Rows from block 2 of the encoder of a small masked image model, named by matrix and row number. Rows with one number belong to one neuron. Each number is 128 + 32 x the weight over its row's rms, rounded and kept within 0 to 255. All counts start at 0.
After each neuron's rows are labels from the 100 images, of 14848, where the neuron reaches its highest value: "responds to" is what is common among them. Only what is clearly more common there than usual is listed. The data: rosettes with rotational symmetry. In brackets: how many of the 100, against the usual share in percent.
# fc1: MLP up (encoder.blocks.2.mlp.fc1.weight, 768x384), inputs 0-191
# fc2: MLP down (encoder.blocks.2.mlp.fc2.weight, 384x768, transposed), outputs 0-191

fc1.695 [132 130 209 126 138 139 122 108  96 176 186 129 130 164 149 131 152 145 155  52 156 123 159 168 165  98 113 121  82 164 153 156 134 101  98 131 116 166 104 173 116 115 104  94 142 118  87 140 150 119 154 151 155 156 134 155 133 104 112 112 109  52 172  40  49 150 151 132 126  61  79  86 129  86  99 149  82 154 123 138 119  75  97 104 123 129 110 138 128 129 127 119 131 132 111 135 118 118 166 151 145 128 176 160 129  88 152 149 110 114 123 130 220 101 119 116  62 182  41 167 155 170 125 136 170 167 122 103  46 133 147 168 185  87 131  75 167 163 149 103 117 101  99  63 115 175 150 103 149 102 134 130 178 129 150 149 180 160 123  97 152 101 105  73  80 122 145 120 115 147 152 124 130 123 113 137 150 194 177 135 121 106 128 107 155 192 120 142 127 191 147  98]
fc2.695 [130 148  94 147 125 148 169 146 178 107 122  85 109  76  96  85 119 118  92 134  63 150 162 138 107 166 175 163  97 116 187 155 104 141 173 130 122 151 130 131 112 172 151 131 170 116 145 102 120 114  95 116 105 130 135 157 119 153 108 116 161  99 140 175 137 154 126 169 108 191 120 106 194 120  89 130 145 110 116 138 133 160 158  80  94  97 132  87 105 133 106  87 140 167 121  85 150 205  97 139 166 109 117 108  55 154 110 167 148 117 182 151 106 132 176 152 109  71 161  94 110  76 126 159 106  96 152 134  96 144 103 103  98 143 230 157 144  82 141 109 120  87 132 127 196  88  48 129 136 115 147 100  81 161 114 109 108 157 103 196 115 150 142 152 162 118 179  78 151  85 114 146 136  80  96  86 118 122  95 101 129 121 147 177 189 130 131 140  80  97 136 163]
responds to: off centre (94 vs 30.3); three-fold (41 vs 12.1)

fc1.489 [116 143 127 146 149 122 182 144 141 137 112  90 138 132 139 121  84 137 132 195 140 151 123 136 131 111 118 144 137 142 120 176  99 124 110 105 138  92 103 108  97  79 162  92 114 169 143  88 135 154 106 255 178 117 185 138 135 156 174  96 109 131 163 171  97 158  71 147 131 151  72  59 138 142 173 155 152 137 152 125  92 140 128 144 140  72 134 151  77 118  53 117 115  70  82 130 147 102 152 118 140 112 103 137 164 128  97 144  88  75  86 155 126 122 138 121 136  77 111 128  55 179  96 174  87 104 186 121 121 125 156 160 150 128 169 143  88 129 106 123 131 149  74 197  82 160 169 239 120 116 103 157 134 117 188  98  56 128 152 178 151 159  97 177  98 129 146 147 140 156 126 171 160 148 172 122 159 123  74 118 124 109 104 130 109 105 114 155 129  90 120 115]
fc2.489 [139 145 118 120 107 109 165 110 125 147 125 152 124  91 182 129 134 141 148  34  77 132 100 176 150 134  87 163 111 171  93 131 114 125 186 150  95 142 133 208 107 148 117  79 132 199 160 162 134 146  98 139 133  97 153 114 139 100 115 214 145 128  88  98 156  69 168 171 141 162 146 106 151 127  85 112 117  82 184 119 120 127 144  83 104 147  85 144 116 185 116  93 148 178 128 153 145 152 100 135  95 127  82 162 171 161 130  93 145 172 168 152 123  62 146 133 158 190 153 101 161  99 142 141 144 165 105 102  75 186 162 143  69  97 105 135 136 150 135 176 180  78 127 175 186  90  82 107  49 148 132  83  95 178  81 144 112 200 154 122 100 151 180 124 181 127 111 100 120 139  80 156  38 132  66 108 137 151  78  98 106 166 183 142 124  47 137 142 103 117 122  89]
responds to: dark (44 vs 14.3); three-fold (40 vs 12.1)

fc1.263 [170 116 164 130 120  96 169 140 114 165 125 162 123 165 134 182 140 153  85 135 204  78 116 160  81  79  70 104 167 155 107 121 126 168 125 159 131  63  92 139  91 178 158 111 174 192 110 160 131 151  96 162 140 162 106 132 118  88 175 128  87 152 119 179 122 144  78 110 144 129 182 144 120 157 186 148 121 114 156 143 128 114  71 165 132 169 162 116 126 155 160 134 156 103 133 183 155 131 160  79  99 213 124 106 145 106  76 124 118 150 109  86 115 114 110  90 159 162 164 117 149 136 104  66 206 113 118 152 153 149 155 166 105 142 110 176 108 139  79 138  89 143 123  98 200 152 154 153 114 215 118  95 125 124 136 116 131 134 194 101  83 110 138 132 157 206  53 107  97 136 155 163 132 117 171 160 122 135 169 127 158 136  53  90 106 136 103 121 116 141 130  66]
fc2.263 [116 100 106 121 107 153 125 205 101 111 134 125 127 104 112 111 142 140  53  39  96 129 169 133 124 143 139 170  27 129 187 182 140 116  70 116 130 156 111 138  76 127 114 123  74  80 124 123 104 120 125 133 145 165 185 141 169  99 129 178 139 147 196  79 120  93  77 133 163 128 126  93 201 120 117 141 102 146  57 101 110 123 192  93 141 126  30 136 132 118 125 153 165 163  81  61 140 114 143 161 131 114 134 140  85  70 194 133 136  98 181 146 171 164 152 121 142 152  80 141 100 146 155 161 144 166 110  86  48 180 132 118 175 113 147  83 181 150 121 121 165  98 109 154 125 102 126 119 121 109 157 155 158 214 183 119 147 106 100 125 146 131 123 124 125 106 167 148 122 182 130 201 149 133 137  93 145 212 181 109 101 113 118 106 154 151  61 144 104 182  84 135]
responds to: off centre (99 vs 30.3)

fc1.568 [141 164 133 140 147 255 105 161 129 148 136 102 154 153 146 160 121 124 181 134 113  32  95 121 179 154 137 153  99 145 133 159 102 131 121 160 114 190 109 145 105 145  90 126 131  79  96 129 148  84 113  99 170 126 118  89 118 203 118  50 116 127 130 132 149 202 131 119 105 195 120 131 147 123  76  97 123 104 168 135 144 143 118 145 110 121  69 157 160 129 178 189 185 143 154 183 158 120 158 162 156 151 148 200 122 145 119 162 110 144  98 193 111 132 103 172 147 155 186 153  77 140 101 183 114 162 180  92 135 143 115 142 136  93 141  43 121 137 138 138 146 157  79 166  87 160  70 136 163 121 142 170 177 113 208 117 162 156 161 174 122  86 110  78 174  87 106 135  97 112 171 144 137 138  82 102 165 124 101 134 125 148 166 174 158 143 113 123 103 123  97  94]
fc2.568 [117 118 110  86  83 127  89  44 137 107 130 117 112 122 133  63 100 159 109 179 104 133 110 155  77 128 107  96 136 139  81 175 140 122  70  61 147 112 126  98 167 112 127  71 148 127 149 102 115 148 102 145 130  72 138 148 158 114 158 131 144 216 130 126 103  75 108 130 188 156  94 131 176 127 106 163 121 111 160 122 177 154 115 175 131  73 160 112  94 130 115 157  81 125 122 109 127 136 176  93  62 138 124 122 147  90 132 132 208 102  89 119  70 123 156 151  63 123 120  95 126 110 149 151 157 167 175  62 145 123 121  61 152 140 153 198  95 145 103  69 107 155 111 113 124 121 130  68  96 136 102 101 122  97 160 107 148 170 133 148 110 154  84 164 146 122 159 154 138 151 128  62 121 144 174 151 108 135 157  75 175 118  89  66 150  73 160 141 140 139 100  74]
responds to: dark (46 vs 14.3); three-fold (45 vs 12.1)

fc1.524 [121 144 136 197 124 135 183 126 135 135  90 112 120 133 173 109 100 138 175 139 147 142  91 137 100 142 120 161 142 140 110 116 133 157 144 164  94  90  95 131 100 135 150 168  86 137 138 129 187  97 140 172 192 100 108 127 134 162 138 125 159 193 173 166 113  97 101 141 167 148 142  74 122 140 126 110 136 151  88 123 144 101  31  78 116 123 118 109 118  73 139 116 133 139 137 111 127 117 157 105 108 131 102 166 187 156  73 129  98  90  81 102 111  97 134 137 166 165 183 126  91 173  98 142 110 118 122 118 160 145 157 153 107 109 125 132 142 164  92 151 170 102 103 181  49 200 159 120 155 116 154 130 139  90 135  96  85 175 172 210 159 124  85 148 165 115 138 112 132 128  93 173 121 178 106 153 150 116  79 145 129  85  69  75  99  99 114 129 131 118 108 174]
fc2.524 [131 124 136 138 124 117 176  96  78 135 148 146 126  67 147 127 131 116 112  85 119 156 183 165 128 119 127 104 121 163 187 116 110 105 146 114 132 160 145 175  97 159  98 138 134 148 135 175 159 148  99 130 100 172 126  67 154  78  85 144 121 116 113 125 158 133 133 132 128 140 134 101 152 111  97 119  71 185 219 138 110 132 197 124 109 130  90  70 130 163 139 105 161 180  51 163 131 144  42 158 201 130  95 151 137  97 171  52 132 177 143 138 112  78 135 140 122 135 135 107 162  74 131 125 121 177 143  77 122 116 121  75  64 122 130 154 158 142 136 129 168  77 119 129 170  33  75 107  58 141 151 108  64 203  72 149 123 103 145 117  93 182 213 109 140 126 108 143 107 168 133  93  92  83  49 101 124 156  89 118 125 123 159 138 133 136 122 129 102 136  97 108]
responds to: dark (53 vs 14.3); three-fold (41 vs 12.1)

fc1.243 [157 169 118 162 127 135 135  93 149 166 131 120  65  86 117 174  68 145 132 124 135 115 132 112 131 135 108 145  85 157 196  50  97 118  92 163  97 117 124 129  88 118 129 117 129 117 100 171 141 129 111 133 191 148 163 149 131 149 154 141 138 166 106 108 160 134 168 160 164  90 111  84 134 173 139 125 152 136 147 202 217 124 159 143 109 134 119 198 149 126 127 109 109 105 115 128 141 147 174 102 119 144 118 146 113  96 164  73 131 143 113 101 114 173  90 170 101 129 169 151 131  81  63  97 138 163 114  89  85 128 142 161 146 121 202 148  84 143 105 126 136 117 105 127 146 153 149 116 157 130 114 121 113 150 103 149 168 124 132 120 107 100 136  80 159 100  81  98 130 139 156 151 100 170 135 128 141 128 100  92 104 185 138 103 130 162  81 111 133 139 146 105]
fc2.243 [151 150 148 195 121  90 111  76 157 133 129 113 115 134  91 134  84 102 147 126  92  99  48 113 122 138 116 169 135 116 110 118 161 138 147 107 197 137 239 124  77 150 162  55 106  98 135 138  91 109  62 132 186 137  54 164 117 115 156 163 124 128 123 129 134 154  88  97 138 100 158 146 127 153 163 129 149  82 157  85 169 174 102  80 130 160 193 148  96  91 129 131 127 151  73 138 142 118 117  93 152 149 123  90  50 111  45 151 123  66 113  93  65 101 108 212 100  98  70 109 103  97 137 145  90 138 119 142 131 150 148 130 120 124 117 142 179 181 161 143 102 133 137 108 123 129 113 115 152 117 136 118 119 153 143 140 154 137 191 141  94 171 143 143 142  81 120 115 134  92 142 123  67 147 117  91 117 149 124 141 141 151 165 163 116 141 102  71 100 116 129 101]
responds to: off centre (100 vs 30.3); vivid (52 vs 14.7)

fc1.28 [ 94  71 149 125 141 125  93  86  73 112 109 141  82 187 140 129 105 130 129 113 144  60 115 190 113  84  83 141 134  92  94  64 127 150  75 137 105 158 133 144 121 117 164 133 144 115 160 143  88 112 105 101 124  65 139 103 122 111 135 125 103 160 175 124  99 119 159 153  88  93 129  92 138  98 118 113 114 142 114 135 115  48 118 160 158  98 109 180 141  89 227 116 113 141 147 148 129 135 122 109 106 129 118 122 109  94 163 124  47 141 112 128  91 124 117 124 160 126 114 101 137  74 129 209 107 165 108 172 164 131 102 102 122  60 137 106 130 150 130 130 148 106 134 100 103 105 136  75 109 101 151 130 148 116 107 149 191 153 151 114 131  63 157 162  88 105  77 119 133 141 133 108 139 119 124 122 181 137 115 172 111 107 122  84 134 194 102 143 131 121 109 143]
fc2.28 [132 122 131 171  88  98 143  86 147 122 133 144 133 107 172 111 133 255 131 172 166 135 136 124 139  97 104 151 164 141 166  91 168 129  94 133 130 140 154 134 100  86 147 131  80 157 107 108 155 135 105 124 159 109 123 170 142  70 176 151 122 145 207 149 118 104 150 115 123 154 155 149 137 106 132 116  99  82 161 150 141 192  94 137 147  99 170  95 148 156 128  68 148  87  36 144 171 138 172 111 159 119 143 120 141 179  93 112 141 138  75  79 123 185 154 154 134 149  49 192 112 145 148 171  64 116 150 180  80 124 151 100 132 139 156 181 154 105 156 106 131 149 170 157 146 149 158  69 125  83 156  98 140  85 123 133 198 157 108 202 166  95 144 177 130  93  90 142  78 197 122 118 164 116 171 151 141 165 164 149  96  87 157 131 125 130 113 132 133 118 130 145]
responds to: vivid (92 vs 14.7)

fc1.698 [ 94  98  92 149  95 124 139 105 161 120 132 103 151 163 124 173 103 137  84 184 146 115 154 131  88  74 138  99 174 100  92  97 135 142 108  95 130  63 117 126 117  82 115 150 175 153 124 140 113 133 122  89 103  94 134 127 132 149 107 187 104 174 158 181 117  75  83 139 149 141 118  91 146 130 159 106 121 172 182 139 103 117 115 148  88 152 105  67 162 107 127 133 150 111 170 138 103 185 154 132 119 120 100 141 174 185 108 128 107 125 133 136 118 147 162 112 117 138 145 148  89 117 129 139 100 116 146 147 103 107 105 173 131  73 146 150 178  98 114 104 152 114 129 255  67  89  91 154 110 119 144  98 136 111 150 109 132 131 128 198 132 164 179 174 125 209 122 112 238 108 114 158 182 158 133 162 194 113 118 153 174 161  55 170 142 107 104 221 109  80 130 173]
fc2.698 [124 163 197 134 153  84  41 118 138 144 128 135 111 115 138  84 162 176 141 174 121 112  81  69 134 169 128 121 103 116 109 164 178 122 145 126 111 170 139 139 255 159 107 118 118  89 123 129 111 127 143 142 144 139  86 124 122 135 159  47 135 129 100  59 173  84 135 127  97  84 135 115 112 126 155 128 141  91  48 115 125 122 134 140 125 143 196 217 113 143 109 143 127 136 101 115  99 114 105 117 111 108 148 114 106 108 112  82 170  99 132 139 132  74 132 128 147 115 115 127 134 146 108 131 192 131  85 137 156 107 135  98 142 130  85 100 124 123 133 128 110 123 105  53 151 138 191 101 122 179 113 128 151 135 155 144 150  91 107  76 129 156 133 130 136 102 163 172  46 184 164 126  94 113 152 182  79 128 113 163 123 100 173 112  82 159 216  85 186 164  87 134]
responds to: off centre (78 vs 30.3); grey (32 vs 14.3)

fc1.670 [145 147 162 153 182 165  93 143 194 153 166 123 145 127 131 121 201 112  98 127  99 142 151 114 147 128  88 151 152 126 133 149 142 139 110 164 140 170  89 159  94 141 133 102  94 121  79 138 122 140  81 143 217 162  86 142  72 154 125 147 160 123 121  93 155 164  81 101 152 135 128  86 148 108 139 123 122 155 102 104 119  74  58  83 118 135 137 141 180  62 123  90 139 126 112 194 166 105 139 146 123 162 190 129 106  95 197  53 129 148 171 139 130 154 117 163 131 159 198 179  84 130   0 161 110 161 151 167 148 115 128 147  97 119 111 118 137  43  82 113 135  83 123 153 123 176 148 140 161  92 132 148 147 117  93  94 156 131 134 104 144 111  88 148 124 153 143  40 123 116 128 137  87 126 150 112 128 139 130 125  77 198  79  55 127 111 113 126 145 141 100 128]
fc2.670 [122  70 120  82 126 155 112 146  96 110 137 119 130 137 176 175 122 137 112 152 127 158 164 147 145  92 134  62 104 140 151 157 167 135 118 122 118 133 205 156 159 104 111  81 198 138 105 114 150 133  92 140 103  91  78 156 130  91 141  69 117 127 132 140  89 129 136 179  71 103 159 150 113 157 112 123 109  95 181 111 126 126 171 174 147 153 102 125  41 218 127 145 113  83 127 125  52  98 144 122 113 125  87 121 131 131 102 190 110 159  93 171 141 156 145 154 103 131  93 122 105 117 169 117 162 171 144  61 133 107 128 109 185 114 136 108 160 135 129 126 145 179 103 146 137 120  91 104 133 108 159 121  89 142 150 155 109 115 146 144 113 113 129 155 133 150 134 133 187 131 126  75 138 140 120 167 164 112 141 114 173 126 178 178  96 104 145 139 139  43  89 116]
responds to: dark (42 vs 14.3)

fc1.280 [114  88 123 100 177 152  89 116 168 153 122 137 125 109 138 110 119 133 193 149 104 160 139 100 128 100 122 112  98 136 139 165 116 155 119 145 142  54 136 152  98  72 123 135 202 135 121 107 133 115 143 131 134 128 121 146  86  79 109 104 171 149 154 167  62 120 160 166 118 101  91  73 152  89 135 144 137 108 153 121 117 154 149 128 103 187 176 140 201 165 117 128  88 105 137 134 200 120 170 124 140 149 105 107 112 192 129 122 131 171 194 136 144 113  88 140 157  96 182  74 142  64 108 163 194 159 135  82 144 144  94 122 100 169 204 118 139 135 134 113  54 130  73 188 116  74 128 114 132 135 153 205 118 126  89  98  99 131 137 163 104 153 127 136 105 167 112 130 253  73 121 131  95 143 167 158 131  86 149 158 120 126 120 166 174 144  89 132 114  73 103 121]
fc2.280 [147  93 144 129 143 141 118 113 120 154 145 126 140  94 107 104 143 110 116 125 113 139 103 137 191 156 131 148  99 129  87 108  95 144 170 168  27 217 132 123  12 136 104 102 176  90 141 102  75 164  78 120 106 189  93 107 107 207 101  70 143 145  75 204 204 141 130 165  95 202 146 221 124 119 105 131 197 120 110  94 184 113 129 133 145 102 173 131  66 136 121 114 149 139 132 165 140 132 144 111 159 122 182 119  97 138 127 125 189 171  61 137 124  80 108 150  97  98 189 119 115  77 130 154  93 165 146 118 183 108 150 101 165 130 123 206  96 109 143 152 121 122 129 114 197 150 136 118 135 167 112 141  80 133  67  82 151 153 105  79 136 126  80 136 124  99 121 126  87 146 160 112  82 116 114 107 120  86 138  94 118 103 165 120  76 133  77  39 177 136 140 100]
responds to: off centre (100 vs 30.3)

fc1.78 [138 164 178 148 124 142 157 133 147 128 121 133 130 112 118  86 112 172 130 201 174 116 109 145 111  50 105  87 170 150 151 112 130 157  91 124  85  86 104 122  90 106 173 140 113 124 132 128 153 142 106 144 185  57  88 113 135 128 143  76 126 148 164 134 106 186  78 119 138 135 182 108 130 116 106  80 123 133 118 146  98 106 129 117 117  54 103 133  84 104 165 159 103 154 150 159 124 103 169 107 146 158 218 185 141 128 122 162  73 140  71 133  70 173 112 126 106  91 144 145  66 158 105 151 142 188 169 149 143 119  87 101 148 107 140 165 133 139 116 106  65 186 105 191  91 170 168 109 145 119  92 176 198 158 140  99 122 182 192 169 137  91  57 149 166 107 168 151 122  90 103 137 134 121 181 149 168 107 132  91 145 113 148  93 102 136 103 140 128 133 103  78]
fc2.78 [126 113  73 173 165 114 150  84  53 140 138 121 131  90 109 129 147  79 158  96 120 156 166 142  96 126 153 199 120 139 107 131  94 132 148 155 156 163 149 156 150 162 147 103 118 145 133 134 156  89 109 149 168 126 111 125 154 157 102 156 131 169 130 136 101  44 105 151 126  90  93 137 164 135 127 126 118 154 208 120 137  84 112 131 131 130 150 129 141 150 130  75 139  94 128 152 160 103 133 105  79 147  45 144 154 188 103 103 150 102  96 228 113  44 105  87  97  79 141  93 135 140 109  63  97 119 133 109 139 133 128 112  75 202 122 133 153  83 116 157 154 117 145 136 160 121 110 164  58 148 140  97 123 168  91 142 183 100 133  92 101 148 145 144  97 158 114 115 110 203 130 115  91 101  42 119 126  91 135 140  93 144 125  89 119 106 157 125 173 189 146 140]
responds to: dark (54 vs 14.3); three-fold (35 vs 12.1); four-fold (33 vs 12.3)

fc1.45 [125 145 184 148 162 109 190 139  98 163 124 112 143 155 163  74 123 130 121 118 192 165  80 110 155 106 114 118 142 136  92 101 209 151  83  73 108 166 171  94 109 101 139 130  72 124 156 113  94  90 133 138  84 143 114  76  90 164 133 127 115 105  87 118 198 141 147 173 140 134 149  87 150 104  98 129 133 138 164 112 171 113  79 137 114 175 101  99 151 164 122 102  73 100 136 179 129 131 133 154 134 126 107 129 170 157  85 183 137  83 100 121  97 130 123 102 214 108 122  93 149 132 129  98 121 126  92 153 181 205  81 141 194 135 128 126 142 196 143 111 101 137  99 141 187 110 117 176 115 120 133 112  95 145 139  87 134 136 133  86 100 149 151 125 123 117 138 102 172 151 141 123 164 136 162 150 122 124  72 146 117 134 103  59 160 122 107 165  91 100 125 138]
fc2.45 [142 140 119 134 107  95 159 146 137 108 114 198 136  98 107  37  89 109 106  48 156 144 124 150 113 107 118 130 119 128 103 144  65 164 151 123 106 162 140 171 145  83 176 125  87 143 149 121 165 175 139 151 144 109 135 105 128 212 104 137 141 144  92 166 142 100 143 139 173 115 149 162 145 106 153 109 135  87 125  92 147 115 101 146 119 154  91 141 134 124 124 118 164 121  92 147 118 183 164 129 164 127  89 127 112  66 151 255 154 115 116  69  93 155 141 151 137 159 156  98 131 148 129 134  97 116 125 139 106 168 158 103 193 134 127 135  93 126 116 165 112 121 149 172  93  97 140  39 155 170 165 111  85 149 176 106 106 167 123 107 126 132 134 107 160  96 137  93 150 168 129 124 142 122 178 141 131  73  91  63 135 132  97 123 190 113 126 131 102 117 140 166]
responds to: dark (35 vs 14.3)

fc1.186 [ 94 112 181 112 124  98 158 134  82 143 144 149 142 144 187 190 166 137 186 149 182 165 130 211 114 126  52  94 134 127 183 143 160 181 216 118 102  76 122 130 110 121 100  60 196 133 134 118 109 119 124 168 130 145  79  88 127 105 156 124 109 116 130 238 149  77 106  79  99 140 112 113 144 144 156 153 106 151 120 124 158 119  59 172 166 199 108  97 124  90 102 139 137 125 195 148 131 149 125  92 121 134 112  89 117 107 121 152  98 156  63 156  99 135 131  75 134 144 144 148  92 153 114  96 166 158 125 127 150 130 152 113 115 121 132 130 143 165  98 165 108 122 150 111 159 162 127 157  75 153 156 118 155 143 169 113 142 119 167  74  94 104 100 129 120 162  87 140 121  67 138 152 162 159 207 119 141 127 179 180 156 120  40 151 116 124 121 142 114 124 193  99]
fc2.186 [ 91 139  96 152 142 125 136 207  83 143 145 151 126 200 145 122 138 140 132 106 107 131 126 158 112 115 153  65 100 115 167 132 117 133  78 147  84 127 136 161  47 122 114 105 111 127  99 143 136 111 160 135 116 216 156 138 142 170 163 110 141 148 131 105 126 137 101 116 168 132 166 200 192 146 125 115  86  79 100 110 142 140 108 123 135 144  91 103  92 160 129 184 146  82 116 136 113 133  94 139 131 149 161 106  96 143 151 180 141 148 112 133 167 130 146  84 110  74  73 135 155 166 147 194 203  80 106  94 108 138 128 144 198 132  58 102 158 127 109 112  95  69 106 100 167 155  69 120  84  48 147 170 136 104 170  99 160 110 128 139 124  90 118 127 100 110 128 131 100  94 128 161 185  94 216 129 124 164 191  92  85 154 134  91 179 132  78 100 132 223 117 104]
responds to: off centre (84 vs 30.3)

fc1.234 [179 122 134 138 112 142 131 176 123 137 110 119 115  97 152 143  95  63 125 116 135 152 178 113 142  82  77 200 107 186  73  87 135 156 124 128 113 153  77 151  97 106 141 138 139 112 128 132  90 140 155 153 131 145 104 156  96 157 156  61 111  73 120 155 172  96 135  77 118 138 133 134  95 173 112 147 162  95 157 157 105 148 136 108 146 164 102 195 138 103 148 110  95  97  81 115 140 118 104 100 159 176 138 138 118 116  93 125 154  71 148 155 129 145 101  92 128 118 121 101 172 129  75 150 166 134 115 134  75 170 112 180 115 144 123 115 143 119 111 188 131 176 138 137 147  90  68  79 149 166 169 125 123 155 135 127 145 179 151 126  91 183 138 147 157 118 151  96 153 137 146 143 143 135 105 128 115 145 155 137 105 127  96 133 189 178 114 120 146  37 151  83]
fc2.234 [114  77 135 115 222 130 107 143  68 121 169 113 116 125 150 159 128 142 129 118 117 170  68  96 136 168 149  88 153 120  94 132 144 118 125 118 160 109 125 122 117 175 131  93 105 114  98 164 190 154 124 125 138 122 186 100 153  74 158 106 136 132  95 120  98 135 115 176 155  95 134 115 117  80 116 141 185 151  80 131 121 166 155 153  99 142 103 183 204 125 106 168 138  87 156  70 160 141  76 138 159 132 144 132 126  81 182 117   0 136 121 156 128 110 146 111 127 114 156 105 123 101 110 154  95 144 103 167 128 125 120 100 112  68  79 127  66 123 170 116 125 121 112 142  96 173 174 116 156 114  64 131 115 166 110 124  55 108 125 106  85 107 192 162 120 147 112 120 144 181 137 168 165 181  74 123 118 120  71 192 149 148 155 166 147 151 145  93 132 207  66 174]
responds to: vivid (95 vs 14.7)

fc1.149 [ 85 139 169 148 137 141 138 149 139 121 117 101 121 123 154 153 149 156 127 115 169   8 133 119 135 146 106 107 112 138 120  93 155 184 119 153 129 161  83 187 116 136 158 110 152 174 127 149 135 104 103  77  86  64 168 112 129 104 180  68 148 113 154 145  66 171 102 132 103 146 208  99 120  87 126  19 127 133 111 136 141 137  82 169 161 113 126 160 141 106 175 148 102 134 172 202 108 165 185 162  95 142 181 152 118 130 156 182  83 150 123 177 109 185 143  68 126  91 169 160  60 136 103 138 105 127 142 123 177 118 175 129  99  94 172 103 155 144 168 113 134 148 135 158 139 105 157 131 159  95 111 146 138 132 134 149 131 119 141 138 149  81  70  66 135  92 107 141 159 110  96 143 130 105 121 136 162 132 153 149 147 101 149 123 148 162 114 144 150  79  94 185]
fc2.149 [120 137 108  61 111 110  99  94 117 124 136 149 126 112 117  96 117 154 106 188 117  85  62 107 106 158 112 123 183 168 120 109 139 141 121 117 154  77 112 134 201 118 104 124 156 141 128 147 120 167 132 145 130 117  65 156 123 162 174 111 122 134 117  84 146  58 136 104 144 133 153 168 134 179 100 120 107  42  67 140 136 160 132 117 125  94 129 128  98 113 120 125 120 117 156 158 143  74 206  89 152 138 188  73 106 111 144 104 144 168 123 105 125 138  78 156 132 143  55 103 121 126 123 121 156  69 119 126  96 108  91 175 189 120 125 154 121 140 152 114  88 143 113  99 106 202 209 168 210 131  90 106 110  99 177 136  82 146 151 202 134 106 129 128 136 127 111 123 120 103 156  90 150 155 196 136 123 151 139 104 158 110 114 158 118 127 168 122 164 148 180 152]
responds to: dark (45 vs 14.3); five-fold (33 vs 12.6)

fc1.251 [176 121 139  80 153 128 127 130 100 162  50 119 112 116 107 117 138 112 157 154 129 153 133 189 178 151 155 191 114 140 119  86  57 139 134 138 138 115 138 160  88 156 136  69 139  90  95 180 134 145 152 163 210 136  76 118  90 168 116 115 171 109 144 137 123 125 161 168  86 107 125 128 105 166 137 131 157 127 148 136 120 145 146 117 138 156  93 196  90  96 141  77 160 145 134 163 169 177 117 142 121 136 188 151 115 112 149 145 116  60 155 185 120 154 113 117 150 124 140 111 119 122  78 130 132 128 104 119 155 167 100 116 142 119 128 158 113 160 144 166  75 156 117 123 138 162  96 176 124 103  83 154  60 129 134 123 175 127 132 103 168 108 115 188 143  91 119 135 135  99 166 140 114  70 110 146 120 100 160 112 133  99 136 115 140 144 101 109 138 146  87 132]
fc2.251 [138 146 146 149 133 126 112 179 147 121 105 157 120 156 221 131 144 151 102 139 129 111  59 103 115  72 122 141 158 116 152  90 152 126  77 117 144 119 124 124  99 172 100 152 122 124 116  93 143 116 137 126 135 152 244  92 106  78 126  88 138 124 107 131 157 165 115 139 133 168 164 135 110 115 183 124 156 135  89 105 138 123 121 183 128  74 130 147 154 132 122 173 122 128 112 121  99 142 132  73 124 126 134  93 175 168 145 109 128 170 124 106 135 127 132 142 122 135 129 210 112 148 148 156 127 129 112 154 107 109 104 171 178 116  90 148 114 131 155 124 153  59 111  63 154  83 170 138 101 176 120  88 123 109 101 135 141 114 140 104 160  82 169 149 125 133  92 121 159 159 159 163  94 137 176 154 128 123  58 209 146 127 124  92 116 172 121 106 118 132  73 109]
responds to: vivid (62 vs 14.7)

fc1.90 [177  71 141  81 127 160 203 142  94 181 118  91 102 184 123 103 160 131 113 152 148 128 103 173 201 172 140 153 112 109  97 166 112 151 161 120  51 156 100 185  86 185  83 168 138  92 141 175 112 135 115 133 141 138 116 129  84 214 143  60 148 101 142 172 127 191 120 178  88 158 150  77 112  84  41 129 150 148  74 130  88  95 119 146 104  92 104 171 104 110 114 118 113 154 180 166 144 117 112 119 126 134 133  90 135 161  75 132 121 115 133 187 127  89  94  85 171 122 113 126 165 132 120 110 153 192 133 168 174 179 153 122  84 115 184 116 165 136 141 186 141  92 140 109 128 123 135 123 135 154 149 170 108 126 113 120 208 128 130 138 160 153 120 119 111 163 137 136 106 136 158 110 197 123 181 184 143 135 144 170 114  71 130 123 133 102  62 156 122 123 205 145]
fc2.90 [155 152 145 127 112 109 111 145 139 119 126 121 123 128  83 105 105 128 168 140 114 100  72  33 142 123 137 163  55 129 120  99 123 166 136 160 110 183 121 120  89 185 106  55 111 108 166 131  32  71  94 132 124 111  69 110  91 155 112 111 129  98 138  63 110 162 121 107 118 115 149 162  67 127 156 133 131  56 136 118 175 135  86 146 159 155 160 147  92 107 135 130 187 159 108 150 128 129  89 116 135 155  98  51  84 147 114 152  85 124 158 130 105 144 104 151 116 132 156 138 133 108 124 128 127 105 139 146 143 201 151 154 124 135 134 149 189 177 179 160  75 132 121  72 147  90 117 183 126 176 129 101 124 223 180 102 125 147 184 197 169 184 175 128 133  66 105 114 103 107 144 158  52 125 132  76 122 150 157 113 133 103 122 105  84  96 138 138 100 141  99  97]
responds to: off centre (100 vs 30.3); vivid (59 vs 14.7)